{
  "win_length": 400,
  "encoder_stem": "single",
  "text_encoder_norm": "layernorm",
  "text_encoder_mlp_ratio": 2,
  "batch_size": 256,
  "weight_decay": 0.08
}
Rows from block 5 of the audio encoder of a small contrastive audio-text model, named by matrix and row number. Rows with one number belong to one channel. Each number is 50 + 10 x the weight over its row's rms, rounded and kept within 0 to 99. All counts start at 0. After the name is the row's rms in percent of the matrix's.
After each channel's rows are labels from the 100 clips, of 14848, where the channel reaches its highest value: "top examples" is what is common among them. Only what is clearly more common there than usual is listed. The data: drum patterns on synthesised drum kits. In brackets: how many of the 100, against the usual share in percent.
# convs1: 3x3 conv (encoder.blocks.5.convs.1.weight, 192x192x3x3, each kernel summed), inputs 0-95
# convs2: expand pointwise conv (encoder.blocks.5.convs.2.weight, 768x192x1x1, transposed), outputs 0-95

convs1.155 104:53 29 41 63 56 68 59 39 26 40 59 43 48 42 58 43 48 36 45 57 59 41 60 67 49 49 35 57 55 52 53 58 49 55 45 36 44 49 49 43 58 49 67 50 55 44 53 81 59 54 51 55 47 48 43 47 48 44 41 48 55 19 38 38 57 38 42 58 58 48 62 45 28 54 55 60 37 50 55 38 36 69 39 42 52 44 32 43 38 63 47 49 54 52 45 39
convs2.155 101:24 61 50 48 53 52 44 38 44 30 42 57 44 59 55 33 55 58 46 47 53 41 41 56 41 37 60 55 40 51 55 61 46 56 37 57 49 47 36 33 34 48 65 46 29 49 52 43 48 47 55 46 58 60 35 45 53 36 60 54 26 52 57 49 60 52 41 61 47 46 59 41 59 54 37 49 47 40 44 60 58 40 42 34 50 42 41 45 48 57 62 51 41 56 39 53
top examples: rimshot (98 vs 24.4)

convs1.7 091:70 31 54 40 52 45 46 42 28 38 34 39 47 57 40 47 46 46 61 47 51 38 46 63 39 45 43 53 56 41 42 58 45 43 49 48 53 43 35 33 41 56 48 48 48 48 46 52 50 39 46 53 52 53 56 34 53 49 50 52 38 44 43 42 51 48 38 37 35 32 45 47 54 40 36 50 44 45 41 52 39 28 45 49 55 38 44 60 41 31 37 32 46 42 55 47
convs2.7 094:27 53 54 55 39 70 50 59 46 51 55 54 52 44 45 53 40 55 51 36 43 47 43 51 57 59 33 49 49 38 58 55 58 60 59 55 61 51 55 41 50 61 61 76 59 59 65 57 44 54 53 36 57 71 48 47 43 44 58 39 62 58 41 63 48 49 38 60 54 57 59 45 59 65 47 49 40 72 84 60 41 53 47 62 60 55 39 65 62 44 49 64 44 63 47 38
top examples: thin (high-pass) (67 vs 12.3); breakbeat (30 vs 9); bossa nova (25 vs 8.3)

convs1.46 104:37 36 54 37 53 46 48 37 62 69 43 41 58 54 69 56 63 43 40 56 55 38 52 67 50 48 37 43 54 58 57 51 45 53 39 44 40 40 42 48 54 41 56 44 52 45 39 73 53 52 54 39 61 38 42 46 47 37 55 36 42 54 51 38 43 48 61 56 55 40 52 48 57 59 56 55 37 41 43 44 34 45 60 54 42 51 54 47 52 29 50 45 63 40 26 45
convs2.46 100:68 46 33 45 47 64 43 51 53 62 62 31 67 47 55 39 51 49 49 68 36 38 61 50 58 52 48 36 60 56 37 66 31 47 40 56 43 47 55 61 43 62 63 48 41 26 60 54 58 58 56 42 56 58 52 43 63 63 53 44 54 57 64 55 42 46 62 47 41 48 32 67 37 48 35 47 52 44 58 55 41 48 55 51 52 46 61 52 55 48 62 50 42 52 53 58
top examples: open hi-hat (71 vs 30); low tom (49 vs 13.6); pattern: half-time (29 vs 8.1)

convs1.3 095:56 55 39 45 36 44 67 44 51 41 46 40 50 53 40 42 39 27 53 42 44 47 44 41 42 37 38 54 56 39 41 53 50 50 26 41 42 39 60 42 51 47 55 44 39 53 46 49 52 40 45 35 54 35 41 48 31 39 38 53 38 42 25 36 48 42 50 30 44 54 44 49 41 43 47 35 61 54 54 41 49 57 30 38 48 39 48 50 43 49 45 57 31 52 45 44
convs2.3 101:51 55 42 42 46 44 58 51 45 49 39 55 48 60 40 54 54 71 46 53 68 48 69 54 50 61 50 46 28 65 51 49 42 51 52 69 59 48 59 48 32 39 34 37 50 55 49 64 55 55 39 48 41 61 46 49 33 59 55 60 49 62 64 67 44 44 24 41 65 58 47 62 50 54 55 51 35 66 50 66 60 53 61 52 33 61 71 47 52 52 50 45 31 68 36 35
top examples: text has "noise" (33 vs 14.9)

convs1.28 104:48 55 55 45 71 56 45 47 65 54 61 43 48 57 42 62 54 62 27 52 54 50 53 54 50 67 59 54 38 44 39 62 56 24 56 66 67 49 60 56 57 45 35 43 39 65 56 35 53 35 48 51 36 48 48 41 55 61 63 40 49 49 62 57 43 58 52 55 49 44 32 40 66 52 49 48 60 54 49 47 56 52 49 50 36 33 54 44 76 55 55 43 46 66 40 55
convs2.28 104:48 30 54 37 52 47 52 48 55 50 53 49 54 48 51 42 51 50 54 49 59 36 66 14 38 30 56 34 60 64 57 53 39 32 45 68 62 56 28 61 56 40 23 46 52 57 49 37 52 37 42 38 44 42 66 59 55 60 41 59 48 53 57 55 63 39 40 53 51 51 58 46 57 60 48 43 48 42 39 40 66 48 35 79 56 55 71 46 51 52 41 50 50 39 66 60
top examples: reverberation (65 vs 35.4); text has "room" (65 vs 35.4); text has "reverberant" (65 vs 35.4); rimshot (60 vs 24.4)

convs1.174 105:49 48 39 43 52 68 55 52 60 58 48 46 64 54 62 39 56 58 51 52 44 45 58 54 45 65 54 30 51 49 33 45 40 47 49 44 47 44 59 48 55 69 35 56 43 51 43 48 41 49 53 52 52 49 56 60 22 47 64 44 17 58 49 65 50 53 51 55 35 42 41 34 67 67 44 50 28 50 47 55 43 46 63 52 53 49 47 58 40 50 60 42 64 47 48 58
convs2.174 100:52 41 57 42 38 55 70 40 49 39 61 54 28 56 55 13 38 40 42 78 56 50 52 68 37 57 59 54 35 44 47 45 50 57 54 45 71 60 55 53 40 43 41 47 40 56 48 60 52 43 45 43 56 35 36 54 46 49 61 40 29 52 61 60 43 45 38 56 51 50 55 46 46 59 49 48 77 50 51 39 45 59 65 49 45 39 38 46 48 66 68 40 45 33 54 35
top examples: rimshot (51 vs 24.4); ride cymbal (49 vs 18.4); tempo: 140 to 150 bpm (34 vs 10.3); tempo: 150 to 160 bpm (31 vs 10.1)

convs1.9 088:45 59 47 45 40 42 42 51 37 29 55 44 47 54 49 44 63 47 47 50 69 35 48 54 47 44 43 51 34 76 62 50 47 68 21 24 53 45 48 52 48 33 64 58 74 44 50 39 60 47 61 37 30 60 52 67 54 32 54 46 53 40 38 57 49 39 51 58 44 68 65 60 43 43 46 44 54 47 37 55 32 56 41 51 49 48 51 41 42 47 57 52 60 43 49 32
convs2.9 095:51 52 64 46 44 43 57 55 53 35 42 58 35 53 61 56 34 35 47 64 53 53 35 45 44 30 65 37 38 59 51 52 71 60 30 36 54 59 51 48 46 55 54 53 30 39 46 32 51 51 26 56 53 62 42 37 49 54 60 46 24 40 58 44 50 57 44 41 56 52 51 51 53 23 74 48 71 37 58 51 48 47 38 47 41 46 45 31 50 63 62 52 46 65 53 58
top examples: dembow (33 vs 8.3); clipping (30 vs 7.8); text has "clipped" (30 vs 7.8)

convs1.91 105:60 54 47 42 37 28 41 53 45 64 61 46 55 50 59 43 36 51 59 41 64 56 46 42 55 67 55 34 31 44 50 62 46 41 49 51 46 44 63 46 63 52 61 70 62 35 45 37 43 37 46 55 49 58 71 50 60 62 71 56 55 47 53 57 62 68 62 52 55 61 58 64 39 61 46 36 56 40 54 45 39 52 68 49 50 64 36 61 40 42 51 56 59 57 52 49
convs2.91 108:58 53 49 55 41 49 52 63 53 42 52 58 28 35 27 50 48 70 54 51 41 51 45 50 56 52 48 48 63 35 65 55 52 46 45 66 41 59 66 25 78 54 40 32 58 50 39 52 42 51 51 34 54 40 48 49 57 42 32 52 53 64 38 45 43 45 62 46 44 33 71 57 33 61 51 59 50 34 55 62 45 46 53 64 41 50 44 48 49 61 45 52 38 61 61 46
top examples: rimshot (89 vs 24.4); reverberation (67 vs 35.4); text has "room" (67 vs 35.4); text has "reverberant" (67 vs 35.4)

convs1.56 135:44 45 44 56 40 62 61 67 52 26 51 46 42 38 32 56 46 53 39 49 56 62 41 51 52 52 32 47 51 50 32 48 40 61 48 42 63 73 56 56 54 52 47 50 55 67 30 50 51 56 46 54 47 45 41 51 56 81 44 35 50 50 27 36 49 59 48 26 46 41 52 49 52 53 37 42 45 50 47 52 49 50 74 28 55 54 23 45 43 43 54 47 60 42 43 43
convs2.56 101:49 47 47 48 46 41 31 52 60 63 51 49 52 42 55 28 48 46 44 42 51 56 52 60 64 56 30 41 48 37 40 49 51 67 52 35 69 47 53 46 41 46 54 45 44 50 57 66 38 49 55 63 31 46 61 45 60 49 58 54 52 60 52 58 50 54 57 50 44 45 55 47 54 52 42 52 56 46 37 46 41 48 47 66 57 54 61 64 32 61 33 67 50 38 62 40
top examples: tempo: 160 to 170 bpm (43 vs 10.1); march (33 vs 8.1); mains hum (26 vs 7.8)

convs1.151 094:38 55 47 57 48 50 44 41 50 45 43 36 50 53 44 48 42 65 43 32 63 57 57 66 42 46 40 55 44 40 57 32 57 50 38 41 39 29 50 51 53 54 51 53 43 40 40 61 36 65 42 55 54 52 63 27 41 57 43 51 44 52 56 25 45 48 54 43 52 50 58 54 46 58 49 53 59 51 67 67 42 41 32 39 53 38 54 26 56 55 68 47 46 41 64 44
convs2.151 098:48 49 48 62 72 48 64 51 38 70 55 36 61 37 45 54 50 53 65 55 51 66 40 67 67 44 46 43 53 50 59 43 32 37 56 50 54 71 31 56 60 63 44 43 45 36 51 22 60 48 44 50 50 46 45 68 52 53 48 34 54 45 36 45 56 46 53 60 60 48 52 61 37 47 33 64 57 56 22 43 42 49 52 59 66 40 39 48 62 57 31 61 43 41 74 57
top examples: text has "noise" (38 vs 14.9)

convs1.19 119:56 54 40 38 49 51 42 34 53 65 42 50 68 58 61 40 56 51 58 56 54 33 38 56 44 51 61 37 57 39 54 51 39 49 51 48 40 25 41 60 54 60 29 50 61 53 55 39 51 67 63 49 61 55 55 63 42 25 60 49 18 49 64 58 48 42 43 69 58 38 43 44 56 58 52 55 39 51 33 57 40 50 43 63 40 54 44 57 40 47 49 50 46 52 41 54
convs2.19 098:46 46 51 43 54 49 56 40 54 38 68 59 28 53 39 34 51 52 40 67 48 58 60 55 43 49 61 60 46 36 40 60 34 66 47 47 54 42 43 58 63 28 53 48 43 71 49 51 38 62 31 53 46 39 32 40 39 57 69 54 37 45 52 37 41 58 47 57 58 59 55 41 67 74 58 67 77 52 37 48 45 47 57 55 54 49 34 56 27 62 58 54 46 33 58 50
top examples: dembow (40 vs 8.3); tempo: 150 to 160 bpm (37 vs 10.1); march (32 vs 8.1); tempo: 140 to 150 bpm (27 vs 10.3)

convs1.186 100:44 52 32 46 57 43 42 59 44 46 54 48 51 45 47 38 55 34 46 38 64 32 42 47 57 52 61 53 48 52 57 36 50 43 55 43 41 33 40 37 47 46 40 64 69 38 53 61 49 43 55 38 41 60 73 57 49 39 57 68 48 64 51 39 53 49 49 60 55 47 57 60 41 59 40 55 44 55 47 49 57 35 52 55 57 34 46 43 51 59 47 38 47 45 46 62
convs2.186 099:52 55 31 57 51 42 46 64 57 49 36 60 43 36 62 45 45 68 73 47 54 60 23 65 63 62 53 68 57 62 55 54 53 53 53 31 54 45 70 49 53 61 46 36 51 37 50 62 33 60 48 43 51 52 59 73 54 66 48 28 43 46 45 43 49 63 63 45 45 47 57 46 21 41 42 55 59 44 56 48 36 58 55 49 65 65 51 63 51 60 61 54 40 66 58 44
top examples: muffled (low-pass) (52 vs 12.2); ride cymbal (39 vs 18.4); clipping (33 vs 7.8); text has "clipped" (33 vs 7.8)

convs1.88 097:44 59 62 41 43 60 57 71 46 53 58 34 58 62 42 37 61 44 44 62 47 52 49 49 39 46 69 35 53 45 53 42 70 49 73 45 40 57 55 44 35 32 36 58 47 58 66 50 57 42 63 47 51 50 29 33 55 77 35 53 45 51 63 44 31 55 52 55 57 54 42 63 60 33 58 49 34 44 48 56 36 37 58 55 36 55 63 51 58 41 37 46 45 54 22 50
convs2.88 099:42 38 27 44 62 39 60 45 58 62 54 55 53 42 45 46 32 33 26 51 61 57 45 34 58 51 51 52 41 39 43 38 46 46 38 48 45 37 43 59 47 40 37 48 56 51 33 55 54 45 37 40 56 28 45 77 41 53 63 64 45 24 58 47 46 49 36 49 50 47 41 55 77 62 44 51 58 62 50 50 39 52 51 37 63 53 52 47 25 49 48 42 41 52 54 53
top examples: open hi-hat (76 vs 30)

convs1.14 080:32 49 51 46 54 59 52 54 48 49 35 32 38 63 54 53 39 40 29 27 62 54 59 50 58 43 39 56 40 37 60 44 46 40 50 68 57 56 56 31 48 57 52 59 48 39 40 55 25 50 39 37 60 55 49 42 59 54 38 33 45 40 52 48 59 51 44 54 65 33 57 49 54 41 45 55 48 40 50 55 44 33 61 31 48 45 47 28 42 52 55 41 71 43 59 63
convs2.14 101:49 40 41 58 51 49 33 66 40 54 40 61 51 50 61 53 42 64 49 55 41 68 72 57 42 48 51 35 52 43 31 30 41 50 42 54 46 48 36 50 47 45 46 48 45 58 44 49 56 61 44 46 49 55 56 40 50 55 58 46 60 49 61 49 53 57 65 45 36 34 48 61 51 51 50 66 55 48 43 64 52 42 58 46 66 50 33 70 56 35 49 64 38 38 43 55
top examples: muffled (low-pass) (40 vs 12.2); clipping (36 vs 7.8); text has "clipped" (36 vs 7.8)

convs1.115 096:46 39 47 53 37 65 52 43 57 59 53 50 39 60 63 47 56 56 48 44 41 59 56 50 62 41 51 40 45 44 61 50 45 47 58 74 57 57 49 52 56 63 33 49 44 41 59 62 54 48 33 36 42 58 46 59 52 46 39 37 48 53 57 37 41 60 54 46 57 48 52 69 52 59 43 50 59 59 51 51 42 47 46 29 48 50 68 43 62 57 41 28 53 37 57 37
convs2.115 103:38 50 22 46 56 55 45 46 49 46 50 42 45 57 49 44 46 50 38 44 59 45 58 62 41 34 56 40 33 31 69 55 45 45 55 35 50 48 44 49 44 46 63 53 58 64 49 44 47 53 40 51 42 46 45 54 51 68 44 30 49 54 69 54 45 36 35 69 43 41 41 44 47 57 27 49 26 63 63 59 57 36 52 50 55 54 59 44 48 48 45 40 41 55 44 63
top examples: rimshot (93 vs 24.4)

convs1.77 084:43 47 57 50 41 38 37 57 52 28 41 52 48 42 53 61 50 58 47 40 56 35 38 51 32 60 57 43 46 52 52 50 51 58 54 48 50 42 69 45 39 41 59 43 55 41 68 47 46 51 37 43 59 60 49 42 38 68 48 51 64 42 39 51 62 53 55 56 53 52 68 55 50 53 56 36 41 53 56 51 43 40 58 30 67 57 41 45 43 40 60 30 62 60 39 60
convs2.77 098:69 63 65 52 44 44 47 48 46 57 49 39 37 41 62 55 36 53 63 37 52 54 61 29 35 44 64 48 55 47 36 65 54 43 59 56 50 49 45 43 53 57 47 39 44 60 27 59 49 40 47 59 50 66 61 66 39 54 37 51 38 46 53 47 50 55 52 61 33 31 38 29 64 58 53 44 58 57 49 51 23 41 43 53 55 54 31 58 40 70 44 58 48 30 40 46
top examples: reverberation (75 vs 35.4); text has "room" (75 vs 35.4); text has "reverberant" (75 vs 35.4); rimshot (61 vs 24.4)

convs1.114 092:48 52 31 55 36 47 37 45 48 40 35 47 46 40 27 32 35 27 61 53 48 51 54 52 31 36 49 66 51 47 47 60 46 49 42 36 50 42 51 41 46 36 54 37 51 33 39 40 59 39 43 53 56 30 55 50 30 35 50 66 50 55 49 59 65 48 63 30 29 57 51 42 54 42 24 48 31 40 37 41 51 44 45 52 44 37 35 39 44 47 57 38 47 50 53 55
convs2.114 104:54 72 45 27 42 77 53 44 52 42 49 37 47 48 79 49 44 51 64 55 52 47 40 48 60 45 38 51 43 44 55 46 58 33 38 53 37 54 65 47 47 46 31 52 65 38 46 55 51 40 48 53 42 48 48 70 54 52 35 63 49 63 28 48 50 35 35 49 48 59 38 44 50 41 46 44 43 66 54 45 42 52 49 62 59 36 52 56 49 59 41 34 60 48 55 53
top examples: reverberation (89 vs 35.4); text has "room" (89 vs 35.4); text has "reverberant" (89 vs 35.4)

convs1.72 120:47 45 59 55 48 37 41 42 45 40 56 34 42 45 54 51 61 44 57 55 56 33 66 39 47 54 45 58 34 51 58 47 42 32 31 41 52 36 48 30 47 45 62 59 59 65 49 67 49 39 47 52 50 43 64 48 48 47 55 45 45 48 53 60 51 46 48 55 43 39 66 59 50 43 40 40 52 49 28 41 45 39 59 42 25 37 53 46 32 38 44 52 56 61 54 32
convs2.72 104:64 40 71 59 42 58 53 45 69 49 38 34 41 49 56 50 22 44 44 30 34 29 58 40 64 38 50 48 40 49 33 48 48 43 59 46 32 32 36 42 64 62 57 33 45 33 68 41 50 38 60 54 58 49 44 56 66 53 56 59 46 57 46 45 45 50 49 55 43 48 42 48 40 49 57 49 52 58 61 54 44 50 49 55 53 27 59 53 48 75 47 53 39 67 45 52
top examples: open hi-hat (83 vs 30); half-time (61 vs 8.1)

convs1.153 087:35 39 61 45 46 41 54 38 46 55 55 70 58 52 58 55 40 40 45 35 37 49 52 63 52 48 47 51 49 41 59 50 47 43 45 69 56 55 47 40 42 48 55 56 55 45 55 65 44 60 52 46 49 43 54 42 49 56 51 26 35 54 47 32 33 51 35 40 36 28 49 65 39 40 17 37 69 53 68 48 70 42 55 34 49 45 66 43 52 42 47 40 39 48 70 26
convs2.153 095:28 55 53 39 32 43 43 44 34 47 50 49 63 37 65 44 45 56 53 37 76 61 54 41 46 51 40 61 45 41 49 45 46 57 52 35 58 45 52 53 41 53 64 47 49 48 38 37 36 48 36 35 36 54 55 42 35 68 63 54 35 25 62 60 52 50 56 52 72 54 58 47 49 40 37 56 50 72 38 45 43 59 56 52 66 50 68 43 37 42 52 29 69 55 25 57
top examples: reverberation (63 vs 35.4); text has "room" (63 vs 35.4); text has "reverberant" (63 vs 35.4); clipping (46 vs 7.8)

convs1.171 090:36 32 53 50 51 41 24 41 46 46 61 36 45 47 62 47 44 49 29 45 36 45 37 33 34 40 39 58 42 49 45 52 38 30 54 67 50 54 59 37 48 38 65 34 42 56 46 49 59 61 48 27 34 49 38 40 40 42 57 44 46 44 50 53 47 50 50 63 47 37 48 45 62 53 47 42 57 54 52 47 46 27 55 32 50 42 50 42 44 41 49 37 37 49 38 32
convs2.171 102:45 43 39 47 46 61 47 46 69 40 39 50 48 72 34 44 56 58 51 33 50 60 48 33 64 55 64 52 56 62 57 47 50 67 71 48 52 53 42 54 66 48 63 61 54 54 44 49 45 40 57 57 48 73 42 34 46 53 56 28 26 49 50 45 50 62 29 65 24 54 44 43 40 41 53 43 42 41 65 49 44 50 57 68 45 44 53 40 51 54 59 60 46 53 36 73
top examples: rimshot (83 vs 24.4); clipping (33 vs 7.8); text has "clipped" (33 vs 7.8)

convs1.15 102:46 53 56 56 42 78 55 45 55 48 58 42 58 40 32 63 46 39 33 51 60 36 42 67 46 55 47 51 48 63 56 47 54 39 50 50 48 62 70 26 32 48 62 52 40 63 49 58 36 39 55 36 64 45 40 56 66 57 51 43 45 29 33 66 55 43 47 51 52 51 48 46 44 49 48 39 33 52 61 49 57 46 53 39 46 39 55 32 55 54 50 47 44 36 55 60
convs2.15 095:69 53 50 49 48 39 60 81 58 35 44 52 69 50 51 63 55 53 57 40 45 43 65 47 30 67 48 46 45 45 41 47 40 49 67 33 42 41 71 51 44 67 53 54 61 69 49 50 77 41 47 32 50 50 26 59 73 44 45 43 52 51 55 55 51 36 56 50 45 42 49 63 58 56 42 37 45 57 45 58 52 60 62 43 71 42 59 43 59 48 50 41 35 54 66 44
top examples: thin (high-pass) (76 vs 12.3); clap (64 vs 25.1); white noise (25 vs 7.5)

convs1.92 082:43 48 77 48 66 53 55 56 58 45 45 47 51 54 62 51 61 50 35 61 48 52 70 65 51 65 42 25 50 52 61 47 58 46 62 46 41 62 62 49 56 45 44 26 54 54 56 44 53 49 37 63 61 56 52 54 42 51 45 48 38 44 60 38 48 59 77 67 75 53 50 37 46 31 59 56 54 60 43 51 43 57 56 47 35 27 55 53 55 61 58 52 55 49 57 54
convs2.92 099:46 52 50 57 56 28 49 41 50 34 54 50 30 65 48 46 60 28 46 45 47 32 28 41 53 30 36 40 45 38 48 41 36 61 50 63 61 49 37 41 47 43 61 46 46 27 42 30 52 49 30 40 34 65 46 30 51 44 58 52 51 46 52 40 64 49 36 54 46 30 61 49 61 48 38 50 47 37 41 47 44 67 43 57 66 68 60 44 29 68 46 52 49 51 49 52
top examples: reverberation (67 vs 35.4); text has "room" (67 vs 35.4); text has "reverberant" (67 vs 35.4)

convs1.60 074:55 28 39 41 50 50 57 40 41 48 43 51 38 41 36 48 51 37 49 40 48 36 54 48 39 65 61 45 50 51 24 45 44 45 42 61 46 40 51 56 48 43 47 65 59 55 28 54 46 49 58 57 69 55 57 65 25 50 41 41 41 35 34 45 47 48 57 30 43 37 42 63 45 39 28 45 49 38 49 32 40 46 43 35 65 46 33 58 31 50 36 48 52 52 45 41
convs2.60 100:51 47 52 41 52 54 51 56 43 51 54 61 58 42 38 51 46 58 32 32 55 56 63 45 48 51 49 48 47 58 62 53 41 50 65 45 50 42 41 35 38 48 60 63 42 50 49 43 44 51 54 44 59 33 45 61 50 37 64 56 52 54 59 44 44 53 52 55 61 53 59 48 53 43 62 55 46 69 69 42 49 51 62 54 57 39 56 42 63 55 46 38 30 44 48 48
top examples: tempo: 120 to 130 bpm (34 vs 9.9); rock beat (26 vs 8); tempo: 130 to 140 bpm (26 vs 9.8)

convs1.157 099:32 41 38 45 51 42 55 52 41 49 55 36 57 45 59 49 32 32 30 39 30 37 52 47 35 27 61 48 50 64 44 50 52 60 47 59 50 43 61 56 49 45 40 52 59 49 51 67 63 48 54 40 49 38 52 50 43 51 44 38 48 46 48 44 65 47 49 40 51 48 50 52 34 42 51 50 34 46 54 52 44 43 41 41 61 49 40 36 40 50 61 39 53 31 58 68
convs2.157 101:68 69 46 41 60 55 46 65 54 48 38 38 54 26 42 43 32 45 51 58 49 46 44 48 52 44 58 64 65 52 70 48 55 27 58 48 61 50 58 59 53 55 44 63 60 19 27 43 66 47 35 41 44 39 59 48 51 46 46 60 47 66 54 55 59 58 47 43 46 37 48 30 59 56 40 44 55 51 61 42 32 75 38 68 60 55 62 45 44 33 53 46 54 48 49 57
top examples: rimshot (98 vs 24.4)

convs1.81 096:66 37 35 43 51 50 46 39 43 35 56 51 39 37 47 52 56 33 44 56 55 35 41 57 47 43 35 46 55 51 31 46 44 38 46 39 51 41 38 53 38 35 51 40 39 43 36 56 57 33 47 44 38 52 45 34 50 55 50 43 55 29 40 22 59 40 53 38 47 46 38 49 25 45 62 52 52 59 33 56 40 37 51 55 31 49 40 49 46 47 56 52 47 37 48 60
convs2.81 101:51 46 51 36 45 67 54 44 41 53 41 48 52 43 70 51 44 72 52 24 54 56 35 31 46 46 61 52 53 65 51 59 22 56 59 40 56 53 48 37 51 37 62 39 55 28 31 53 55 59 37 55 36 58 50 54 42 55 64 58 42 49 43 35 53 65 37 67 59 51 43 39 42 50 41 54 49 56 67 68 46 53 39 58 35 58 40 57 46 62 51 38 54 47 56 36
top examples: thin (high-pass) (30 vs 12.3)

convs1.65 098:49 48 61 46 59 57 44 57 57 44 28 48 43 57 42 75 59 48 58 70 60 58 27 51 49 47 54 47 57 56 40 43 52 30 37 49 53 48 50 32 44 35 63 56 44 61 39 63 63 48 64 46 45 45 30 59 65 44 49 53 65 59 52 45 44 46 25 43 46 59 58 56 58 53 56 37 57 48 48 34 51 55 47 49 43 36 49 47 53 51 40 50 60 53 52 60
convs2.65 099:69 51 46 64 54 53 44 58 54 59 59 50 43 57 38 48 39 47 52 59 48 51 54 61 58 41 51 53 52 48 26 61 49 36 59 52 36 50 43 49 55 60 54 26 63 58 56 43 59 43 46 38 52 49 51 40 59 52 32 42 55 53 37 59 49 52 46 49 52 47 56 50 58 46 46 69 59 51 28 58 49 39 37 65 53 42 48 36 54 70 35 54 50 37 46 30
top examples: open hi-hat (88 vs 30)

convs1.33 092:51 53 50 46 40 59 46 53 53 68 60 41 58 60 42 53 46 50 42 44 44 56 52 50 57 59 68 33 54 56 55 49 53 48 64 64 43 51 43 51 44 55 40 51 45 56 70 72 59 57 59 50 48 54 47 55 51 58 36 53 41 60 62 45 45 58 49 44 57 69 50 58 48 53 64 66 54 45 47 57 47 49 42 47 58 28 56 54 63 52 51 62 42 38 37 54
convs2.33 106:56 36 53 40 60 46 45 59 40 50 35 49 57 54 49 53 38 53 59 45 38 47 47 42 51 59 51 61 60 38 60 42 34 48 35 42 55 37 44 60 52 53 44 61 40 59 40 46 36 44 32 47 50 23 39 38 54 53 51 19 38 43 62 54 61 52 40 57 38 51 51 52 53 40 50 31 51 55 49 49 30 41 45 49 68 49 58 55 50 58 57 49 42 54 45 53
top examples: rimshot (79 vs 24.4); clipping (55 vs 7.8); text has "clipped" (55 vs 7.8)

convs1.141 093:64 50 50 47 55 40 63 44 50 65 46 51 52 42 48 58 38 50 36 36 59 40 55 63 49 56 40 43 40 46 49 51 41 36 69 71 42 59 47 50 65 49 50 64 44 42 54 50 44 27 44 53 50 49 45 50 35 56 45 46 47 53 66 58 58 45 52 61 53 61 62 44 59 72 46 46 62 58 49 51 42 42 45 39 47 48 55 35 44 55 62 38 49 54 50 55
convs2.141 098:33 49 54 37 56 43 45 48 25 40 59 47 41 41 54 57 44 55 59 57 55 45 50 46 45 56 54 40 48 51 70 68 48 32 48 50 58 52 40 40 50 59 49 65 58 41 46 48 46 49 37 27 45 44 52 53 39 35 63 34 49 57 57 56 43 54 67 64 49 67 27 58 52 65 51 50 42 51 67 54 57 40 33 50 60 51 52 54 48 46 44 64 35 69 46 61
top examples: thin (high-pass) (30 vs 12.3)

convs1.27 082:46 47 36 68 45 65 54 31 40 41 51 50 49 65 34 45 43 35 53 53 41 42 40 44 44 47 43 29 34 47 38 36 36 63 43 47 43 31 42 27 46 50 37 52 55 40 55 33 43 42 38 44 57 39 61 39 52 50 53 42 49 58 48 56 39 43 54 38 62 60 48 62 55 38 38 55 60 59 52 49 33 36 52 45 49 59 51 53 58 37 60 48 62 64 61 37
convs2.27 098:75 54 53 37 46 48 82 59 30 36 49 53 54 47 43 33 32 48 48 62 47 57 58 41 43 48 56 53 36 49 62 60 50 49 51 60 56 48 49 45 50 66 43 29 36 48 33 31 55 20 49 35 51 39 47 50 55 62 64 52 35 59 55 56 55 51 41 42 42 42 57 66 49 49 78 54 55 51 50 30 62 53 45 69 52 44 53 45 52 43 55 42 47 53 63 50
top examples: tempo: 120 to 130 bpm (43 vs 9.9); tempo: 130 to 140 bpm (39 vs 9.8); dembow (31 vs 8.3)

convs1.21 088:69 47 33 65 51 56 36 42 47 59 44 41 44 57 56 41 51 56 55 36 53 45 42 44 54 44 51 53 34 26 47 40 53 47 46 54 53 40 30 38 43 45 27 46 29 46 55 28 47 47 35 43 60 63 51 63 31 48 29 63 55 48 43 47 43 54 56 41 59 47 37 45 51 48 44 39 36 38 55 43 50 41 46 48 52 56 42 54 52 26 39 42 48 42 49 37
convs2.21 105:50 49 56 55 52 59 51 44 59 42 58 38 26 34 53 43 52 53 52 40 53 55 36 71 56 76 41 55 52 43 43 50 51 77 71 43 34 42 47 48 28 57 67 43 45 47 65 43 36 48 35 49 32 41 42 50 41 46 53 37 46 29 53 35 50 36 39 58 40 66 58 60 69 44 45 56 61 55 54 29 49 59 51 70 47 60 41 39 56 52 41 42 44 54 54 51
top examples: open hi-hat (78 vs 30); crash cymbal (43 vs 20.1)

convs1.100 093:74 45 51 56 51 41 55 37 44 44 50 47 47 50 44 49 54 40 43 59 66 48 39 47 64 57 28 55 54 44 41 40 51 35 53 54 58 51 62 47 32 33 54 55 45 54 44 59 33 60 56 46 53 41 44 42 53 46 60 56 54 42 44 47 63 46 54 51 62 40 38 53 33 47 51 60 57 68 38 53 78 46 48 40 32 43 57 41 54 47 62 40 43 50 39 60
convs2.100 094:57 62 62 55 58 56 44 27 59 52 53 44 72 27 44 58 50 64 60 46 46 37 40 46 46 29 43 47 73 39 59 58 60 51 38 57 36 54 50 32 55 56 60 54 41 53 65 34 42 51 39 45 44 57 55 46 43 33 63 49 49 58 42 51 62 54 48 53 47 47 46 55 59 44 49 32 45 60 60 27 38 42 54 62 45 44 47 52 60 54 39 41 36 57 66 51
top examples: tempo: 110 to 120 bpm (38 vs 9.8)

convs1.23 131:47 45 48 60 46 49 37 46 33 17 45 64 43 45 26 69 34 46 47 45 59 63 49 29 58 37 29 49 50 56 45 65 44 53 52 52 61 53 44 58 55 53 63 36 50 47 50 60 52 53 47 35 45 46 53 47 68 64 55 55 75 34 31 34 47 50 47 36 54 56 57 61 40 40 43 41 61 53 55 47 57 59 55 38 38 46 35 49 55 52 44 53 40 51 50 44
convs2.23 106:48 50 51 48 42 55 42 43 55 61 51 41 65 51 42 13 63 52 43 61 53 46 50 45 50 60 46 44 52 49 56 46 42 46 39 55 63 68 51 42 50 49 35 53 53 46 46 54 60 59 47 53 42 55 44 38 58 56 58 49 39 44 40 42 43 42 62 61 36 46 61 47 29 51 45 45 56 45 56 46 32 57 70 67 44 61 55 64 45 46 46 45 52 40 42 44
top examples: text has "noise" (35 vs 14.9); clipping (26 vs 7.8); text has "clipped" (26 vs 7.8)